{
  "dataset": "pictures of board games with random positions, seen at a slant",
  "train_examples": 97500,
  "image_size": 32,
  "crop_scale_min": 0.8,
  "translate": 0.06,
  "arch": "resnet",
  "hidden_act": "elu",
  "depths": [2, 2, 4, 2],
  "widths": [48, 64, 96, 160],
  "num_labels": 11,
  "init": "lecun_normal",
  "beta1": 0.9,
  "epochs": 23.8
}
Rows from block 7, named by matrix and row number. Rows with one number belong to one channel. Each number is 128 + 24 x the weight over its row's rms, rounded and kept within 0 to 255. All counts start at 0. Numbers have three digits each. After the name is the row's rms in percent of the matrix's.
# convs0: first 3x3 conv (model.blocks.7.convs.0.weight, 96x96x3x3), inputs 16-31, a 3x3 kernel for each
# convs1: second 3x3 conv (model.blocks.7.convs.1.weight, 96x96x3x3, transposed), outputs 16-31, a 3x3 kernel for each
convs0.3 111:142149147144153140144141133179160181168145162135100130138171151145139144143140095174124159152133149139101119149137149143117135103096108135124126124146115111103084138153122134126141127127136142122136128119143120120124149130170100101122110097128100124129108146138151186155164134168139129124136113153151130152132147128124102095139143145176163163142148125167127160151137112127093104096135094123112103110134099107102130074108118105120144
convs0.4 101:148161166185182174177201205155163178156172179168159199094096087088105111086101105125108118105116122135108126144159157156161148143147131134123144138129142165168187124146132140145135116132129108113104122110113117114117125116117112122136107107116136134142142137135135139146147148154150147145172158171143131159138133150149143162144127130133103114136112113152137153130127138130131144082103078098115112081110094148159165173191187153162158
convs0.5 108:129128118127124125146146148122089100114086097141110127113120133142135137146131144098072109103025038161086088113139125110151153084112122161136154146126130141126138132135136142147139146153139119100097113086084126074072110091116094041064122046070134122122129128129123127121151120112132108103154141123134148144138150155139132143151132139138128133119140130150164140151164144122143120112126131135118131129124141143165150117160158087117126
convs0.6 103:106094087130135120141149132137106119130110117124105128186165146159120120148138141139146138133108116131097111142138162128139159103133156155135128132116102138124129148127117132068078131067082156133120152098072145078085114126120135116130131123145118127119124129124120132126152135145116112110124103121125113113126125119113152133144141118147128131129118097138121136143130129157127139134131138131122130109118124127112130103107117052085105
convs0.7 097:125130120120129129141147144117089098118098095129106119111127137139138145147139150087083113099027078142055074109128110122165144102133131179146179162144154156142162134136127151163151151165140124112106119115109128089091124101141088031094100024093135121127130112118135120122148112124137127130154135141132145142134143149131129143129149134129128125121123129146157130146170147125138116116126122119106115121110115142155149131157135101126126
convs0.8 091:140133145170163158149148137136115122127117111120122131063103123087129142097128138141128157108115108130112124117124133127140137137143136119121140141148172156192204101112109125131123103112112119130143108131120122124124149159166148159158177173180143144145151150155147162154130108102107101098100086106155140156139138159144132135146122124118075078102031046140132134121123109122097122106124114123131140120133141138132147147162154146164181
convs0.9 102:163134143124121116150091115109125130091142132127134094111129108106151114090131108121083127106125149122121176127106091126107107150101110125142139135140146117141141114153147137150140126143132125134147113169172129161164134119162135195215139172181145142112160148112139151096134096158141117142151109111155096126144100131153115149157128166132118131158108149145087134135075112156087159105177108135180122109173099148130143172166205168171227
convs0.10 107:143142137132115125101102091142148133122131116119132112118113122114114119126125136124131132134131128125124114108107101112120120119128131135135128142167179120153151133113117120130128131128130135162145141160135120139123137151149143171156138160140149154177139157184145169202140144139124103094113103108126137133137148163127146153124120136140047051157018002121118116131123124121118126119109123111123133135139158126133150129171178150176194
convs0.11 069:131128131148123115161153155130116113116095096138123125088135119128173160101135122133116124112105122109109139144128138118107121117111113125137129132125148179157165115100135128103110108092101123111108095095110107097102147132126125121156149152149125136150130136126141143141131119121104091093119082093166151150127128138146150152143134119132105098131099085140135160119112110134101142125140136155157143136150127122112140130109116143133129
convs0.12 109:121131123114145131114131124112142125140185160119166147173140146145110108133110112125138140132137133128129122116120128122152152102138135125133124123143144118140143129045089069028016115047087110127116122137123121109113151161152175187166162160154148137131145138137156143142113128128124133132121132134130127136133123133149131136108123131123127131123130132124103135120095117140113133168161156147128131139142125116132142128162156126161152
convs0.13 099:119110099120130090140132101144113103120114105121109119166157148171146163154141157127144148132093098147089088132135144099132152091113124173172152145135118134141127155139115149077093134086103157150135155078048155045059124152139135107115141100107113124119111119119114133122142139127115148125114125132110107115101114115113143141149136131153149152146149134133132152137150152152138152116118121124124136114127139125115117087090089074086090
convs0.14 090:133104122139118135166136136139107113120113116131135137104134115121150140107139122120125123118116113126120129158148164141148147143135137134153150114142151157184181107108107100088102110097106104104107101111104111102109140159142165162153151148136136146145141140136135141135115101101114096103107096102139128146130120127146128131124111115122074086122079083135111151116097121145117147140150128167166145129145137157146153154152138155136134
convs0.15 105:151147161152145146127133124149135152128138140127143154100113108112107111108119116134117130120123115131124127146148134155172161158160158129128118153161166155183175116116115128131135127128122127132134115135118117121116123129125131135128145137139132147155131152167140165186136127141109096109105097122128136138134148152138147147127104128113039041106001005139133135132135131128127140103116122116121133131138153120131132146162152164159173
convs0.16 076:132128118118098117101102109117147089132126104102107077139130137137134136176154160106146119145160125102128094113125109116126120110112092147136132158161130107102090114088103096067113114132159117139115108116091106101114123151113129136106116153109129123120141125123165117142106131091122120128093150110125138137142140140132138118115140097138134132108138109122129116120099126096118098132113127143149137169148149140162150135139132140160122
convs0.17 113:115134117127135133138152144128097111116102099124104127110126141133132141143133132113093130100008044138049060105131114108155154085123133166149155152136136156139148129131135142141142137145142134110128128103096133089086129090140089033065124031050134121117129124124131125122146127128124118119155137149129139139129149150128142144134137147139135146135132137142160140147160142122138125112114120110107118119106116124139138120160151096129134
convs0.18 090:155136133129162150146174166118113115111124148114127159101151155136129113128104087142128133133117114149128116040079060074110107067107122160110134144126149138120137127158149158204190148196166159153150139138162146135154115101127092054097124072120133122126137127135136129138180150149171139123163125146130120122122129135124125132135181184177161154165129115170159156178192132156147134095119140110099111103108099102107125104139159104125150
convs0.19 097:144135136103103088130088120120131116108121104121090077156137124168139131108120097121105120115151135124134160155107093146116094142116110151149166129124134114121136127158123156145109133110082122118147125178170148156148148166144179245217163208152128126127132129127143121124119102137123104112148097113151106135122120110137123161130138161111092110161115147108081153085062088141082154137158106173150140130148080131123131151192182176205193
convs0.20 097:139128137136134122194170177153100116148140141154133142082102122156106155105076114159152157094108103127126123133112152169149173152147174094053078119129134144146143125113136155134161084059084158135143129111099126104122110117113109102096160124126087095094107126121131144135149143117093116093121105111119126112094119113165148148135152147125128118107127138150171164105141116115111126113094099152119164100098110097075064123108128150130131
convs0.21 095:185169172140151131131134111138136121114105089104092079113114105108113114136137145130117119126126127105106128194190150214214175199195141138137148148157159153167168116131107121136123136135134124125133128145142113109135154160162162179165145160162120120127089102099107126123101103111113090119087077100143138133143133131129131124114102112108079093116077083121118117131120132114117141119125115138135127146162145120129112145145129166173155
convs0.22 091:112109084128125108128140095121102096106107105096127100165147165149128140152137151124127118141107108108103118123120154110134144081123122165168152161144121140135115146125127114084099124099122143133109130061064101062099141151146169111124132126114138130134132119118132132123112143109119129114108138094120109111131131125135149130118148115162150139140151119126159143140127149135140148128121139145141135142134152101107098082104076066079067
convs0.23 088:125100116119098099147143139098098105111145132144144133118105091147140124104098070112111119117135103149151138099081083073075086116112107101121147120136140140144161159171124165125102092085064127138150137152125156146152114119126161186166175176163150124116164129124130111116114096111118142119157143128152116135126122130148142149151157175116142116161157168149104131112094094144113145157155125168129150112107093139142147134160155142155155
convs0.24 085:119103072123114085151133102099082087119096111105111103139133142138133148121127131118112117126082114116086121130120136100140141101112117137131137132128129131111131113116114111078109125107115132112122123062073095056080158140170161107136132086139136128113131120102139119117098119090125118127110126110136111113126121114128134136120128103139119114135108107139149122147122137142146131132131138138134149144145149128121114096113088093094082
convs1.3 124:101103095137127119128142118167175161134127132112103103128125121131131104128111120147160133133138119105130091173168156146146125125107110079073069103083104072090071127129125111113099117105112117124101102105103079104078098094089104107112078070070088079101139144160149153184140144131145134126118133101117108118129118131130143136129141129143140130137154119142144118141126115112141084088091102119141127158125163065081049104122107130157143
convs1.4 098:093118117133160154122173157170170156156149146141139138152132162131122148149144166135131143135139141141122134145128130111099091110091100144153136166154158153149133138129131132123114136120117147144138150138132144131131118110106109099097129102108120125129133131132145149152124131137144149154143143139125138132155144152155149141087094064102103089093104072103118112119134134112132121121104121105111114121107133146132138131118119159140140
convs1.5 093:127110121113109104118115110116109087112110099111122107133147139138156141139172155118093116102076089126111119123142161119143159129164180146152138129147125115139120107119115126136132120130125182157163155123137177147152167160171128107156185175215148162160141177160141167151117100087113077071116081087133120128124101114127105109129103127111053079100046063129109113109085088114092092139158145137161155165164164121123146110088124118117145
convs1.6 104:111102099135134136134169162132124109126103103114105093138136134131115123138127132141145128145139133134122110165152144163121109130107085123126119132142145111153128143135130140122124147125129115116103113128111121124108131124126152145136141147148105105118099111124129144146127122109134121110120111098129115118110113120099106134110115087113120097113108094159158133171151130150137116158141127149127109141114104156157146146116112163127139
convs1.7 082:148139123127116113131107108106087085101104119095115119126137142143170148135169161137117136132095106144140135108142157108158160132180174122121117119119126116102115110114111109134125113118116160157150172125132174149133164162206128115185166159203143151134140171159126148163136115114133105108135114106130116100120095103112093094151138144152095121147111120133134116133097097129109107132141151125160161156166170121124157112103138111107138
convs1.8 079:094091094082100106094103111157162147161170176151153143156146157170164153181198178167175177170173183140149154089110124098110111118111116126164145152176164141170155126122124127127122127113125130145124149153126119129111134136143125137160141143141106107118110124125131135151143135136139143125132130120108096108103097107102088101137119118139118112108105078142151143148146151118136115114110113117135124122139126129130148126139160126147151
convs1.9 111:134158135131146128148149119097134155125142190141171187156129122127119126115114133087124106107137122102136128117127135102124136114105132139133140124122119123116143121132136123133143120117119058111099078124108069114098107128148111105126134119119191140164159129124146103106112154134140175157127170150122122125134148127147153129115150114128173122128172115097130110113153119104142125152142132143123118142107122110118112105152110122152093
convs1.10 115:142136150100109107111104128134125133136141143133132131152156145161171159148153145152165165164172163146157167093096093110098093102099090126139134126139122119121118128125123127128140135133125149141120144157138125138127126132117115112111128109108092081086100091087090086091142159147144149146138148156103079100087082080110090111153158162140161146166165160131142146135139135133135144113122118132133144126145135143129127133140148138148139
convs1.11 075:089080084115103100109088093164180171154157164133135145129136147127124146159147163160164184162158165164153164106121129107114134111126135141149147163182171165165167114110116119113125114108113147129122133135134125110110145149161138149163148152165136130127131127136131124134148129115135117118135108109131124114117125110111102108111107098112113082095088084136163134151154142136135129130115117128105102122118109150141172127112160150151168
convs1.12 108:121136147150190187135206204151165168153159171157163160123121114104079094106097096147161158164176175148163161111113126111111113125125117141160145153177157121150144138123127118095115140112124124121125132131137121133140127135128114126109115122104145143136136149136132133139136163163154179190146175174124142139143171179138172175133143154136154158133149153118149159150218206141209190120119102110089070091056054117129136116119114118137116
convs1.13 096:139131122136128135144148141142135110133136123111125112131137123114105117132127131137143134143129138144136131141138144122115115123106103120118116120133134109124126130120129122111112136126117111118125115126123116124115143136147157131150134149162110114115113113117116113110147138126136120106141123113122105115130104118110096114144147128136115130129129131160144139162139125140114113150153118147119098134118101115128120143098134147118132
convs1.14 086:091084097103123124109117122172189166173174157149159141141140143150129143156147162157161168155147155155148163112118137109107121117123131150177166177187179165184162138116131128113131136125128141144142142152148146147145134135147124134140142155149127141135135143136144148149126123124129133117125119121119105110113113116112111116112103107105104092108091092140134127146147139134142132109105094106093095102100099142151159120127161130152162
convs1.15 111:128154157124147158121135146125129119133142141126135124158158145161163157162156163146158148148160156139141134124125117131128116144142132132161146149165159135154134131128130126125122127126128126115098123129114096099092123133122118109109129123114091079109083088092077070091132147130141144144132140139102089101105086101118096102130135144141146152128141124119133127131129140113121122105092099111113114125120128134122116124118117135129123
convs1.16 079:146153152143151153143150160147131144129124101123111116102129123118097106116114116160158173156155161159144152111106118101109126126133136131136150148157142141140136124122115131112129128127141130128125125128140125124133103116120094110122098094113108103092115111107122121086191167165162169163160144158110107119115112123112120132182178183162178166148152155143120141124140150133131146099125109126126111135128105154123157123106139165117146
convs1.17 100:151126128136123124148127141098099079107105104087103099134149143144164162136163143115103122104081109116113121121149157111143163131171165113117114117123111104100102119131123138147138114137122144138137143118127154128136137125146114094137147141168134129130144170148151150167128108115128086104121101108135106122124097094124105111150137144138084128139105111128120116121091098119100094138147146137164154158168156099098114099100109119107133
convs1.18 091:139120108139102079135084068101082099105107110105123119126130123115153127112131127132111101114097097139122113103109140093117126112121148122108107103077092118100110067079096071096094065077093173171151156131126154121122160148138130111113134108099138141129141149153171164175114112091135097100132118101129121123128111099145127115152167146155145142169152119122130102120094086116118094127118168111176189136164194134120117122123129139133153
convs1.19 101:124145145102133152113142141101120137124113159146160170144138118132112092121106108106125111127133133114141147127130130139130123134126120129146136117113114128099124154135126148139129153127119088114113087119122092119121105112144103105146123137145177156147140150144124119118095143149132180183125184176089103108106138146099135128100127124122170179106166172085118105116148139093142120160146125130120100113086103099102104108128148095146140
convs1.20 103:105113108145139159137128141119126094108128115103134112150143148111130107152195173131127131121119131111096107162188157115132108113128119098082064131118127131135123132136132105115098106114109127140136137123113109080082132135112161157142156184150115114132125125142113141159124106110133098129126089096111107128113088110104092105128114104127096115121070088117134122139125158100073089138149130101108088108159132127168150118122106142158158
convs1.21 100:136162164124136152112122123124125118126128135128119135135132127142152130152159149126131126125126120125129122141160154161187194186210205150154173151153166125124122121113103142133109141131122131132112134131118124118107151142145143138156147147150128147153124135143101106113125128126125133132131124127078087100082081083092095095121115116126130131136124132108118128108116122115120117120124109124126121119131139126154159115141135116139136
convs1.22 091:140115121137127107155128127130133133134135133113106124130122120130107122130128128148135156150140149159142154122125123123117114104110110133140145134139134121156138132116121123103124134122122134124131121111125139133136140146152137140150138159149127109111119111101133126112137141122138127112134117117136115115120116101112104116139146131136124097123099103168142145158143131153141152158153124150120098132114084146131156144099137176125155
convs1.23 084:096113120113130148093132122106108130122120145141153174157142139118095087144118158112110113125123131139128145138123146125126119105085090158157144135139125148126123143135122145130109123116100120114119117119132114113123141143157138132121151153138184194187166156145163143136116117116133125155138148147118156141148182192122168141084096087089116141081104111110106110123146151123131113204183178146115098133080113189169188145138143139128123
convs1.24 083:135108104136124106132108105135132138124137135131126143128136141124118141138132145146124157147134145156140160119144145117122135114128133144156153136153151137152152123121115124110119126121129142129148120122125138114140160159198153161190170190200128128120119107111121106104128126117127115098131111109122107091112101092096090101140134121129100080119105095154132126150145120161142146150136132143115112123104108156146173158111150171138156